From a checkpoint of a small class-conditioned image flow-matching model.
Model: 3.92M parameters, 32-pixel images, arch uvit, norm layernorm, activation gelu, patch size [4, 4], layers 8, width 192.
Training: adamw at rate 0.0018, 18800 steps, batches of 256.
Rows from block 3 of a small class-conditioned image flow-matching model, named by matrix and row number. Rows with one number belong to one neuron. Each number is 500 + 50 x the weight over its row's rms, rounded and kept within 0 to 999. All counts start at 0. Numbers have three digits each.
Before each neuron's rows are labels from the 100 images, of 14848 (inputs lightly noised), where the neuron reaches its highest value: "patch colour" is the nearest of a few named colours to the mean colour under the peak. Only what is clearly more common there than usual is listed. The data: rendered scenes of toy objects such as cars, trees, mugs and chairs. In brackets: how many of the 100, against the usual share in percent.
# fc1: MLP up (model.blocks.3.mlp.fc1.weight, 768x192), inputs 0-191
# fc2: MLP down (model.blocks.3.mlp.fc2.weight, 192x768, transposed), outputs 0-191

patch colour: green (27 vs 6)
fc1.488:600489502449450578450502557498407438543534489475474474454472407469547592427494603460429569496469561515520499560383567490547511551548650562426521568509522509466410516485512499404562433566461504526393585525493522502549480500462529492501523494457517520505467521542527510514545525475517388577488521440488450499553433559512527560510387522489513492467565586534464485479487521499518456471553530468444423483476517574484496553418446438473499464598506555513484511536392411525517494581500483491505524417561421501567412448519503382581554537420530509479472445505414517561507489554498559543
fc2.488:449419539517566612577455579602535430561487493516458493531434516480478451428439452480531473549489442464472553433541416482495484544475485526456571456455487498484480459558476369526592482521518546432487498427576473513422509549463604500484508577478443617458515448444514477467479485534522478484542547570560529559490515564506421573479503514458588528553522550501474503419629513517492463496410488471508439464501566553459598515582583388488462544501525543404482589531572495561474571576561564447577521550458504509551554433489471450524557508522442502422432473523474563512490483475458539539

patch colour: brown (62 vs 25)
fc1.492:436500509501582486439493533427528528479532508484531478430543513490539482478447467526497501524518534499474499493498510459523475507546597381493591514562536408355622469564489418496498521449447506555480524506506524481541519589476454437540433517608626579550464547480539473445430505535597455530559566482466415463465440582490606496502462434480544573546473492500491506484425421596528474527487548465508378604491474635510537461549475498435518535518561518511498517501542482541509425440453476470488513481620541550493499487517576529496544491604567519441585482401485505564460563507540517470
fc2.492:589566507523519422479504511414582483611461593483549464523463505608453538486484511467537525530508549596492482478534471447533417586497435482535417479418531510542525541556494509510568403498506406442510450585447449531509417552510553469462479490466512509566548419595542489442442487546527523493519432521546548563564497529508548517543484444494447490456593510468538512608509612520456591585510498471440553463386443477486418559525510495512504500457421540516541581397450514485516475537527530433523468501409434556483501463568436550436443445510428503527445610497471449439506543424471478554

patch colour: cyan (43 vs 3.9); blue (27 vs 4.2)
fc1.305:475502608531496503489590457501424518533572533440543435568524476411536495528518484436477464601402586432629506426608481453517459487455457525539490566504526665462421480562552574510476480477475520430450505464566532539531518394435496473443510498544515488443438518461399491566424516452487431518447477505491528507525462511569464530531612480550595507434386452601452494514568419483507461533518516600479556529476526499505461584537557465577452503568458473481550531452483437538463470453555508494413472530584524545477482517505516520521474512558513469561536393458465510461460510554506527489
fc2.305:536402480467472580487480494515500516556475453522538498392597482399470532523446504460550543351558413458493474577393558437478476518482475504501422443552468510601544523546511489505616505562470556486428528474528461481444559525495572549551487417444511510532555449397542541485541450538458539503502496601504428534471505550504537486599397523482461541506488498446592482470543496531447534494415442490522412486519455500554450455518451580467549521490480544481549513492512562449551561410430427539537499464489481553500535440480532546508546503461519583523446565578513508530671478440537589479

patch colour: white (39 vs 8.6); pink (36 vs 12.7)
fc1.256:472411609541542616552561459580491447498467464538541396499498446493492604510482503483545448509470475461531547539559564479525549552490493512482441579519447557495382428510568530520530482525564523434420466411479520508509406366469477483484446517502513524480489577458432454601514540436511481486514481551564487528483480492449431472525513586560595531533396507528472487446496445525545445503430504550449550573547453505473446497606517447536560530560477585522459535592486467484529485443544487568404447497595501539536494561396520548599442535473485396504469462509551471432486422478524552516
fc2.256:439606501566565491575532534447526492510460595609513506564466590490450472457521533462473464485496569526568493407488432479504465524553513513575474490455500498565566462489490350469537573511508432509438459520512510548428555462552425455466518512431468439501512397511459406428468591482526576504539523474538442456464514517625597522519528564440488517529583539438374541557496466409476473458570498547482471466429534527500440448498423514536396499478529520433474516431439516508516486550445583565504460513527493561433489487474445506407547419526521572463572512479416542541477477507538529414

patch colour: white (73 vs 8.6)
fc1.393:486491554561493490627515575546505400487495428525507328538528468554491478561513484480569535514465494524574479485518409471511508475542481474391463442472487482524503544432442516439488522559469538519491460479540482656583522453387610492457531446509490480461451364481537488560536481545517525418527515586534508537515493477521645470467499459457527513498467557504455491585525502413531533512548463467499537525482420477488531546524565562613481447440534523535519515423552557551494488509452469478458516480571450578456592447557517442489457547474444407633501539466558435487479452540522487478
fc2.393:522443495466503464487450432450471481466481435490529549524535476497503581525487523548432450543485357503506535517455572427565471518462522440506514443595482539601460554579481538573455447385517428484417430540465498504285482541548496516484513542497474534476516596460481511517582525487483481525460577572457608477533465500560495489492557434400417564581443514448466569491560489520523492550453537564480511517463499469414541487489514567450504569435490396508550444507484466427508568546481461563580472542443473463385492473474574456413563497546452546545470466454462446512522513520449513485

patch colour: brown (81 vs 25)
fc1.211:527438527503551469514536491534425509445517478455475559548434542662470446477523479503509479452585529453564609541479580500511447480509484466531528457534559465555523489497532438471482450505623544523492487519513531536431513543497445549492528485466544514425580472466502535529547537501476536554530554533523563561512524538522589524502549386527527541447520608468451530490528516479469481399510500479498510527486515407458494535510529571598508499535564500549547572510481559511478546611607496463441476535505520559404611548494422448364443457483447510474525562538576393462412610499391411537
fc2.211:448419576526524466493442465437427507446467420435532561498426458501456530538497445489462526461568410437518467539435556511556461522477548452525547457481507531510455505553577459449433456493495621479508531430517383486470416462488431550506506497507431447482564443544462539418460529479415490553535469420442502441502530543508443436499476430474521463564565413587435472518563454482440573442519549421508533525499462475466533583509459385477523502500510561478507426491445519553434458437534544492508523472452476565428376528607409518516494570485495518429505496388610483495401550523512508420

patch colour: grey (58 vs 23.5)
fc1.12:591482518506586492518545515471371564451577514521447580495521568515480529475535479552544496455553514575536486496591573504456579523466461502466468567496474537521448557509518529578508466519507472468491503529449439517510547556482490524541521402458469508431443545511383514540480613486474376492437542582405444573512444539559509408541487486496562572465446606580434461584510523525455504419618538505505486471565495481500433448585442411527551462476459481477470552497453578463493397501458538511519544528493493492475485502534445511448491466583443385531446463570436432598480470475448526412
fc2.12:438487602476448522510590544592572460547503473462564431506480509505568497583587402413429446526482528477534501464459514469505566545547493470550418498432436496500420510491473467543431522492520525499535550490511474470515489556616458539414457558575440470570402511574432580491520562515492484552512467568444458444476470523590401502414486461496596517403479453509528479540465443444399455508519520521413505534562494523473495524596489482438468486465483476522567526481429516505526495476422568402530479457491471509478530530544430554430545541581387429500604440572458416533514539478541448473

patch colour: grey (70 vs 23.5)
fc1.567:543454641447575488538584565502539444520496532440550519518497551502485526479562496517667485451445559465565468432507494510496473550534467490556519457385580537463519447477475515517478509484458535472424504535578459518568497528509433431503449523517401581462468506517583582489463476471495548498542481487424501574532477571523562482478479559433595511527431528502450507577495581479463414470560523486548518383572548562477577529526483517582541455516570544389487540454518512528495513554399608481470519578447531408461494521451505485572474383442480524506442500467538523488524487398428536437
fc2.567:542487492525592539519512557551557450404415545477449529489512509471530494475542451469541516557503485588472500434562490447485480488480447499552462538554431466467506539591573468555425524504439486576415526572537502472476512516532481479462527442489457488544507532548448472536511499476452531491504473468522496459408479483551401483352527549444483483476466522462583515436432572483416460448516442490572492461579486381434372515602467508523437438426474502534617555592496542452569481528514624463544388453507540546468479551500523493456560567542552433517498396503434541595419544485495542545

patch colour: cyan (27 vs 3.9)
fc1.155:405448577478466511540543516525452501496495521578491525515476467547539525566572529552451484339517484490481505384520460395512405429532604507532469457602518470494485528488463393553480412518489480507543532529499481472511446367552519434589444527517545543413490529502506435576527540487458457507549518497486474445501552421510529461513474453567503566492506473429478532561519408448477545506518552446583504495470395517465554581538444452506463485512513499454570542388468540491462544605494587456526493539414479546434476521466540433569467400448510483498498535608535502509497561467362530491
fc2.155:534464474453546635471448427573521500478509568452515589494494548530495446481435538443469471430569439574455509472438492417414568528530514460509546492530436440514534383523535450439610358430432511523477518464436470528576489529488552493578517477483506527502515445601531500449545463534448481538564563428546458514479466485552541473557488419442477564456545537557470507535603483549470511541572438417459513415516428503553460527573474553434567468547453503477496431487486503529522513361494499511541570393481411601446510432532500530580513503564545529511473523549509445542446497434508495472

patch colour: red (54 vs 2.2)
fc1.538:628479604528478429516558512560420526433545454527539468455511497546528463525406511533493425533485475496480489469497594580433470426517528572481537492556552461493470549501501544524505461517523569464481425549485437487471396537457522505451636572431511560474526542479405641548455454463419483585521556527570501483519442425463539481562460519463559528579392493479518529462546439527533472603533497465508467539533558501493413493504576413550511494564523471449544539626476570511446566527593544402426535510535569501494478488477534443556501527474520437435559459452502510496462561526421467479
fc2.538:498532550431511534481455425372462506414541419535422450502531459555428570533524502523526570615475575496500500497483475465472575467544548519509554550423490554413459509467535597413510520480593567570531525473502464490517472513510568451432375488527477469531431488464533381455483553525492537517450506517484546547498527524504460557495449500631499455484532528547397495466466537433502569504524527518505566476559473533440559505518500487462463465478544563596506514426493571498533462439475499522506486506442534464441571542591524596548391506526542415544419413476494447487547395476447624571

patch colour: red (54 vs 2.2)
fc1.663:488438539537480547519481507534520554486410433535532475504412543474553456522492528550515579507563465501481480523518503439513482413545531468438472562459611494378451503454439445539498441558487566439441459482554397549408449500450596512442500491390483438595601495487444533549505526540434482487589503567513506492481478533543584489449545505541519441482381507534579402497509509489463450524550504425580597473528522484483529473490495488633553399458467476399508485458566540568515454523496502499505516560526448556426547509502431600521466530588477479525515582469564474508432458556502407429
fc2.663:459462549429510582464503518548526548509517577594479396429419442481493481449474489494516538518411543498454442459480471499553451505549510574614576480540522481541461504557438456535517446420509508473592576507482474510452475507494465424481499571420516520493468549494384489573471539558484569517414503422567493465401434534648545455509486561498494546560438416528470495517549454577456501531444487492484472545557471477455454465499415506556499538507496561517433485443491502490509451502378518593616471480408434485467496466541486450484521484498567428367426539584528531490493462478498612560

patch colour: black (38 vs 8.1)
fc1.653:492550497500469509490519452506468622534461487541573457531301526506503450584559570540612556499507498518445466480471517508508425448481423589464516518463470501497535533462515470416426467545494550560487556543544464552429460483525530593557544482431541509437425478497471576519420442480451553570584494541507544542507507529456523384588508521540502532493447439471482505518410596543477446476491455509470509587513455507433510439506556601551464483526515492429496488547483451596498481420485497580493593517513553538430454526525512537457513474519491537552456517458548429441480692513529433483
fc2.653:481507538572504464485488506495523529530436400532541502549488513539551568534557455413526459561438458474482489450514460492501467486574523470515466445496571524400481544618497419513439532383554526542508441461568475452500508511429472441365465458539450532581545521528498469503565527491509523469490519465566529540469480550539452557464491496441500412527421483503588396496545480487454453479424527526577448413483571499408443470607442487497529409475511515549639589524568568540548498488494539509552431533434501463541549510464498483461529501547505385380383469474491472483500440402461589499

patch colour: pink (38 vs 12.7); white (27 vs 8.6)
fc1.78:478487433577597527430571451509416434536562533458600500517480552530411480486453492507431391440466586587589530523540501462533512473487402515512441581510380522567424567468518496436472545498545504429500522510576481531450518407399502504477551465439487440461588475453502490532455534500518474539457548529553531514436523463483493572496487423505443504468441547647435431479598424420539459441455507508457568422488457487581436457502523425544543487532459483539555470480431523466558479482586486472475526486507537490554450498452483500477484457615518462494583466539453424543571456508511520418
fc2.78:530543526448445498488435451476555487519539568583451494514451486421450482473604456455595572526459441506505456435471475456469508526501440501512432449500513393560523441466497544510526511493484571561497556397424488552478504514540489491513438547509484594481426451515530601426517429528488528475562414491411556474508501473588487590495486567489491548521487508411553576535407556610487533485497586557475411519483453382496553561532507581478599456518454475507526480504540487514579518453439531541501404556462465583535548547512587508511429425397484515506450469528490552374408494512525566533

patch colour: blue (26 vs 4.2)
fc1.244:505568463454541460489586488516483477529570483458552577538414504400508606517591517471529484566453475537503560506561511524459524532480532507557512539480537523533495430457559565448519433518575547411426482504513553478522545467570545534536399462473527415492486500513445525537443484618516391446507447625406505549512441531497506520522506529585538561536510489503517492524571564603476469581600520434522493454425586473583511433585469460489469354428471532417496458517524492555594528482476410528468478475444529492533513485533535526473462458582518437531548541534497484584532464603423473550
fc2.244:497462451495391571519447417478522507524613476526557544538503457562516455431498528579549512501551510528555450464533568406528501522565510462598435467407456399438513530463461445493611503474487482483627538462541504557478529502526505469547440557434460439473423513489485559496535527576558467451439534452632389487513462473485468524516448450421593492480438494500492551467526478533441564454452357526510488563578465510441429439513412543480572526546459554528475460527495542565528519525517498475530529399513506499514415490537547542619466514471452547510465451501438536537548415425461476435

patch colour: grey (67 vs 23.5)
fc1.573:573427612472592464540438480501567486512455576489572504433440490564529561510542518467520495495452539522477527461512483499583562472481535520526488500421418531437551444491533439534618539461520517421473532539466440511485452571505533469608465502537568546496409509532642372477545567517499493510563551504511392463531480527483583477575466479589500562500462495542472536644431483551504494581494502527492527514518548533460621492586477497496525512536604558452436501492505552519491425547399519551495543510598443483612545433515524483466493430456504476425485545480433513478447485482419521477
fc2.573:482481454522485568499420552445469498466470557551468459517405540497473471482478540496466517557507542482488436467417427574490456563497480551429484508509565545518373527504483506412530494607509511547501502508544540529558579493426478560514480479583515556454463553436369560473473496441551434439434581464478460582497514496506416448497456506466521487507550526434403437515511500462457466463385594491465545462537438476524350559585497620551454522530522452482586582453576487495555446507539401502494495471432577506473518489556435615577562490538501513599557535494538459487492519508566510537

patch colour: black (86 vs 8.1)
fc1.59:555532500517482518456495519383511517470473451513471503439480540507510454507469464446527491486474531469493518498592512485437488466468557519438601543500517524397504566559646523513452454562502578463421600468556551629611430501505429387541535503466454555507445495440474589468466433491405411497451512558488540562501368507457442480579462430513563524470380471582506472479548420527548512604483500517533533535573520549496510563532513488569454527519514512417509452542433542623510476482557459490490483523484545506452511528537531508528451579493532428480458478388548536509430563497469501573
fc2.59:522497509588431608494511422567492482506416531549571504469537522377415454493496497477496564534458500506563497516507545457537575483511450450469457511560402497467498403508426603529513565538442508496456470426490527538559563503446514455512483490576523456477538489466473520549491526574518513540502527497604424536489407537556521424489482543491518593445419487529480435520510467469451515586482534549538400512503522478639450447558496484470499494580431492511457469502493529435464493434480459498524476502623486586506552451524460566561477488394395481451543463581525443500651402474605488478

patch colour: pink (41 vs 12.7)
fc1.588:476451581432489491572610510561470501425532491516486413627439567445499485498511537560511480586475605464567572452566516442494570502514502493498563505495564571424481492467540489520474518495464514493533410488528427559546459517486396459493467487539470447456420532434530557473454501473548384538532616435600558422562515533494492448539501482578555487516480466523474521532374440486446496400549457568465460517588531456498462483483531510584480538552467536455546526464548455586390510472471508513475421502572490513431538481535517472590462540415461454613522468462451549454523425561464503529
fc2.588:493453441471538554466499505505577474555526458598566524439590490462486499455473482517545520436498507473410464563449489498474425544487502513556452539531463549517440495574582471471553496579586593454416520456548587479431427456497567536498462449494525512508647440472548481531538560466484530503497453659444463486425499507514496481542562487442397516529413493510564481470552452547421507539391462497426486468484510525598485530523469466378575536505505503496596480466425497465496529445475450493527450515476531523473549487499476593433464584520413594426463471504531459530639471536568527547

patch colour: blue (41 vs 4.2); cyan (30 vs 3.9)
fc1.337:570558479526488452562581635453441423473499468506582455534461489420505511532544505510537539455466563551532518537648419481491478462493481536503511524416554577420553483464579443508488465480523606479448400383575515515551486549469463468566527504531501484508446477469454521496420454499458381423489547518523546482527504554510466454407465506603569475507358521537479504613539443486472464561547549582476560441538501464470537464483539468630495501488486489427457490522583494569530511567497452454375428533486562582510480526519573550516451514496536490544557442546530509493509483537465508531
fc2.337:544576475470412451542489489528589439579553430517529493436573512447468492406541538556557422511420494484502485566493496535398540525472581553559535526513514565492520580491514583550519473574568413399506474443544552535445512519502535575544524511439449531496478540411484556559540525509517501474475574492530396472461552477469504560633437524482426504503407476517461533534525496510458408592435456551488540514477550507442453416494494507456453547476394454471570516520525542545594427583641452600492471506559524513511535510441546538525584535578559526456453484515475523507527476429469522426

patch colour: white (58 vs 8.6)
fc1.681:436446488470526562440468475482541502471537507498477469563466499550470495466514536468561524460470527498637549421557505478469570475483559396455521586422501630500550419534541485423475513549534549412478510440542557631537440574518440566514571555499500510531404468455499498498496508488471476517512499526469453577522448491530499510594494392513521450568516578471560543510520527486483534409502516486547414563507487571497496493507563595607506584562548465524501530438538545520439454527599571463481544542466516487583603454544441442463411495432479481594521540428650552533496513497509500549
fc2.681:510427553512536509501544492542540488484512477470545533584406437502454412494425559518373495523533539487430564497519514506544580565469487474504539533579460556584491407475541460417539496464419466485588432469571558496534431537473453571471557527527469465450565480512529516397395424554445465514509539466501499475554422569501492479487558449437497431550545540529408500555496575578465596461523523528454512559513485536552416587480506476504438510501516595459468423470447400501469526466554484459436461572543454441473491464562492503598432510367427469545489503491509563533427440606539466482

patch colour: grey (48 vs 23.5)
fc1.553:518476502415532551437487606448495473561412485467500517490548483434435567506594547531427449452455524482489485466517448620536526481511480555526425483448466449563572493454501494512497517458466554519502524544516551544508578462510577484514491569488635435508564423585525500493513494458530411514562382445462461484530533389547472507506537445534407499472518625523484537525450439426525409451497496453525520485515489467542435465563511561502422525490491579513496566488652493517498386613496621561531475515498522490548517451510442524503432526487470408527585555537561573544501440495505548553
fc2.553:530591550570536474455416497533501487528424565492364493546572473475497514483442544490437461541545478456571432534485518487510460579475474502640465614534474448409537492590469504417469517451457462495530453460500457424547502577535445445564537523481566518471509629549433487529492498413536484570452549479572455480465583445574536511518455500494391549525480584526511577449600538465524532549495567512472486521527383539464537566499505523478522523503540542440414501516584513467564519501540523529493449521524494428567410477503412483541500538521539337493560510603525532523493540503487470539

patch colour: brown (65 vs 25)
fc1.643:505522520480538562456471527444523550517476503480613551462485393514562454474496516486571512432487443528475526548522410450523447446439535557356482490530515531500475477539554468440545526498484539405427590496442506553478515476552493484441480514398447555530541484426499519453577432590474475504504456500462497522491526484420409575654433565505488550578553470514534469483466441508516562611510466543474494542416530526527449530482434492472512513423517590475525507599462439537478515459524426530531510448431585460514441585429572522538483513525614432495483567391473451450468528493511640507
fc2.643:528517513578528542459590466540508484452550493629496528427553561541438449410482501503476447532509451587507493474550552487556549559407631500461501583418490468551515491496550486532500440472541529482576499523414558485499445517482412539410520466500412508517453543463515537429407423451566526524475523530487526507508412395481575507521454489589578476460478433492454398452556433545545618585491489479403511494618512464494416509383507456506469504500476533554508444529438577485458472503549500526527530439472637495498489441539541546549570485463526524478475496452489511496507517495466377529

patch colour: black (52 vs 8.1)
fc1.212:409554483462518485597562546515573483512482501398509546510509453540457522538527451556524561462554436357508459452480457481482410560575526393448498479583605492552515450531504459449512466583477479437461442503514488603604473411562465488482481552467581492492511510480401519482568368491412494518553528584513570550423462455475423572539490413444493481521427508488550544504422495440441417657521500459490506571523544567461531445514545549536510567493482542465524507525562499529483506538540506469468427440491532543445426523481483552437507566486503455503536493471509440511541589498569498556
fc2.212:563538560423485520403452588519545458520532509480512480489490532566519633524517554542477466439516573429465567494487486480543518384482542582555570468480532464443489432519513470549475519401545462491521458487528486402573456569542469570453429662466517470503554497461520459467464559581393445398391544535527534471519471553425506518492522513519530549564565475601505486463445532457541432523496523540465417480466522584405509612553491508495512489539490497463590450433442488532507468470430533489519484575484484450534550499460439456510501538417528535651514514489519423513551515467471580489

patch colour: black (50 vs 8.1)
fc1.258:490496489436485523494519511444533528505493547481529482440514453563531576453523533553513495499553511471500514485582429516533441480509540504523489522547532546569480449436578473517526512517494486366437572525460500518539446472536466445545456606416501462461510542472454551596624531565519533542465564526497507540439476492540518500597369580443474509458450401572419561413453536571424509560533489422485490498554445523501497458441500363514542440652461588432508432448394495430510426528455517507602494502454480462497495547506482440502487456544496554400420499466500557495485523538501584399
fc2.258:518497495561539443485501471528462481502545474544523548536525508499487435485488571445533523475489491426521435548437443458505438619377524456483451507437417499500527580546498452430502447447535557554551462505529465471550592540437468548394550436512470584504567508462525504442403464428541467539442531464468485483474577498492543568453489431525532441553456502428520437527532513494616565455523559522516449400447501550529508522558504575561524554462573519550499511416562458449483591507575470482524551463484583549508424477409456432421591560484463449637496505435492492525456442532405528612

patch colour: cyan (55 vs 3.9)
fc1.27:481443487533472502487456492493421497491374517535609479510439453503524575478548545453511538532497569508507476582495532517498498511481433531503428521549508512457496452415562444516545490527635481479390468371533524515386447529515555374472514539571554474580594498515526544449520417526467468444564493632425491461508499521428391500502441584541614543492548487462513519478492453546533479523440522523505504485427551546477488527503470467546476504406459492484509464581517398504440506493472418479539513506568443557507468459487514596455446503533558428453543469533484386454506536606583421490
fc2.27:525434529497480534472527514553454544530531467437523532430585487501572511341435519436561458522460505625539432484506476474518456524416497560478507526456486514475523499547619616478473500430504458577416569484502504463523412502535559503572547483458468565461398468492512488538506479559487471442334530414500485548541484479461536534510474423429450494477454415502487550479502510544474527431579408471408534497535468571518506424484429478495513541496475563510545583460482521523474433470536551552502533531478458483525470555507565547478469496556446502515482553451556568553665600431410506464

patch colour: white (35 vs 8.6); pink (30 vs 12.7)
fc1.257:546399492513560593523466392498455464565430522499479448461465428467508576600451496527511430514501505473548519557492488496451500507535463430443474535591484441559413423535509469552603438465527544514432406366475563515514477445364547464482428631573529561482544578510521500569405518525523401461508500521472486438556482563478492460547481519538571504434460517513451563426483478605576470520495483508492472549506475524471444532543483556482496554495515614555439481511523457513520443478449498584456433465540568508500478475462537538590492499436579485460481504518582475404539500497585518573
fc2.257:444600471567504577524516419482517539528431455579559415644479551441497445497496510453481481505393548501494501541506667459444400495517521474552448534535533539436565463518536449495481516564485445448486497498484483517522561479461417516547528388567460431523554449469508486424436561537483466576492449564483477433474454500520457466508522554467524534518508598479530471479481432483458537487542462524472504528459532425515399508532546519515534576480438502541502386593422431599495537501524560507474453411540554528546514513472360449548484457537495441510519497572467401490471441575581447457

patch colour: cyan (43 vs 3.9); green (32 vs 6)
fc1.439:514551356520476469520545538425484512516470472407552434457475467422393533449461506451517557511520613513502491496551510485535499524512498549486484594503454486576548427484602630394481486445555443477535437471619519533472488581391566513523526551468454545479519510469500419491588514518486571458443488501476483537519480502478437498497597519480550566434441513477513515480473389543525508489503601564473556504534550597534404465489526448481468583485545471458442478567558528489581496523461402547482426502511569484513546543458511479418456590510431486458490507464459486577517595604490458563
fc2.439:495539466465535566523449466508479533347530500438513530532507398553548501500447471591506446443482511487484511460542510542557534543551504557581528505572408509403449584460485448448460549464466420513566542487391504454584464528552489427487531523470478431464481554557419450549465448588400546411509530491509537449414524494477495594509480419478457603570535508595449487500507495531542481471481471492487567499476405490426498506452454480486583505488477557552471444484460388489533479414506546585451530529477466575419480525507530510548443444463653566465539499550516469465393461536491540555

patch colour: cyan (38 vs 3.9); green (37 vs 6)
fc1.396:502522483490541474458478573515425556490497450454618468485457511479510520505526548405541508444478592505510548445479481516421462468496440575581468534511555471540553467442539438595494383525602543526561495487532518538516432513502497541447537511409483493569564490450508559623532436580477525518575477592394499467478544478504525484540552463445449554473448512533529473491522569485446489534560469442450559405472478458439455542488504431523552524461446516426494452556543463557504518468377579495490490612409427608471502406519462549502420470539461510469451491439515543553451541430388409451
fc2.396:542554515520505467531460468459573550557515500562516391444486405526435501451445595582542500497486544473579504473571482568420470494537532512555512474602483542530551554434497481525545505512563551454564585463570521555446556497564476498501496445504515511480510409490467570573488454502559478510506426509580509495461410469464536491630472415467546561442530516491421481553440485482444433545508477500511455477619410518519488549476470465523530574530448616603449577494431505487541519438600577533539522416587462406540495487479467530516563491499500522504361525466529521605499429500466580528

patch colour: white (58 vs 8.6); pink (41 vs 12.7)
fc1.300:461512532533474427503426504482470494436509513510513476417456481494576478516483453445563474506535497632551430505493464516479440435488502518495369468459526487441563430532456478433521532561562508512438540494460457546519540529451547499480519443474416491504503437531450457559604616457538571480481450572393508477413522468599479542482504497570514602498416554491483450607525492461590527453562564540491579559428480496438535469520455494587541461429462494515530480564526469561572465500541489470447500493454537558508403372516531527444535590566536407459491476425541424481453568533545615473
fc2.300:541446510436496508512514591516479412590502477449494456576500446411461482540492476500497471440532519399429499531459558448581550530535426450485553538552455543518483407536540610506560523577342530483544488454548473463541432404592540593520468438553480572502560519426533579442434453516463406447456608514506498544537515489449508448493559471505460431553531518496505564491384505584438513504544495479511420461604590483618459557542541488470543513515457575464504432503463549505512480450535479465419420528544505453523484491578452485510530530419492531488427468482498556540522549480471471567

patch colour: black (89 vs 8.1)
fc1.225:547466455418503530492419576483447546399528492403509463515537447541488463446506516481529377466538553537566532496504491479529415514466525505559468428556505541576484481375523447544532422563537498465441474516519514561520487519421509492563523518500511547616506416469555515417573500526475454441588490684404544459542521399518526568585502496508460586542549480531562444581556467500445506430533481475557520450436469378540552482493546531579443551453523460454601489525495483516470534434557469498585456502459495559449501458533572482464546471549490452452490470470532430483416527483433482465
fc2.225:467505451478418482504494458524391540541534487433488530499450558486599533392391425547444515421555468537532444490515473428531478434497459498505493495520370428543510529557489471465469549439539477594434500628504488503495399499528423509583457583538612444539442569556477441502491396530394508511474513531436506504536578518472536474463519462489535536487546545542445572430526560492470449523517417476493581492548480515485533509549477472459511519547531479508491487501477441549445553521514491441489498418474500489449486530435426534512464461661468592493569523463480557535503537568423344522

patch colour: white (36 vs 8.6)
fc1.105:430452463443570482464550467404500474458551485428524514528521486593564482512417479519525469516568545482545539424450467484440507465538482408589484481449489468533564487485521452439475568498572517531497546569446477558504464653583518532524596589495454418529540424592547519495544429543533514558577522550323520491566465406470441454526483450482544541473501589451492534483557518455579452451518523421511473484406470597518429535518554481543450528467498509506551531557488479474572512522476626442477532511461511511498503435472459444462543547442478542552512511468491412574492575441410529526
fc2.105:547473509523492583505550437522426518587471571466504502496472567507477503525587500582542518468406454484556531493494444573487513425410574556434481512418519447556474588445583494619451550426519551528485500439523549487406554505508525432487536439523548507411519554467411522530517463502475551458463593382444489474541506527505579523467451538656505506558469496459414527520402553440469480550534419498482531489502573513418535470442441508520480494492463465476428574516510550537523466533547458456413539561514474534419506566526549625498566523520498482488471484487559588552411444455474418465

patch colour: black (100 vs 8.1)
fc1.356:460469561457471487426546526550450596571480432514511375514478476588533496499488510457518497538473587496542507506565430495431515440513522473377531539447520529474482542477531454489484575533460475466430587470551535569560440469466418412480467490506517537477434410406523540485422494517509416541487524541491471579402412533469490588606552411551488495441437450546519434520599445476504508524457530514540509572506539469483497477503464480553448502506480457482505547530475487549618475418512446530433598508626487491544484566539508510517453630537559425519532415417493440445491478554466423562
fc2.356:547561466578447594492419456496527474409467540552546462441511525393445398447478456371456492446551500487576462433498546461581538449547497515524481457555457515466528374526493500506495519431451529536517482369434431569527525577470515439549561483494575526568515475431470505471551484500467543523495476502591581500552509481543554437481578491523580591522521553488509522517446513466501508495555502484547486480475461527557457529577439465453545506538503481455451521432586470562532557464504503560458415453473564535486494378471481510516388455400438511431539541515541518477586477467571619591

patch colour: cyan (52 vs 3.9)
fc1.409:440504511587549453472547474448431486495456622625522464599519487523530522519450524386501485528530556481537556525472403450451481556499498430448506503521483618514561566447523449494536471556539471506508412462549469498527482461449558392445424495526547497424447461473542452541421427490587519550528523518583535483518457529477394499554578453522489500466527451514454533536459421486542467515476597494452531506397563537465463526499428547567506474567427521479530465483599448466505427489450509461425509551669504591490568509515501505510502551489440509569518508574476494497510526463546586626
fc2.409:435465437535579444541570443556388506564475435512463527538542495518428474563485493503428525423513537415519600490404426540525495502498522512563565443419524546519446495550474507473505567486445498509546463483536488559467541415413532456451461470488405482446630401504551487454490432473473455492472547489519518505552646519429480570483587483543437334513493446425498508489528515487536510554507513502542435509485498482564528503463566586463459531562539399521437462503535516451527524496480472522434515562550385524551523503458538541538551455570546419585509582463488463416491545498478581539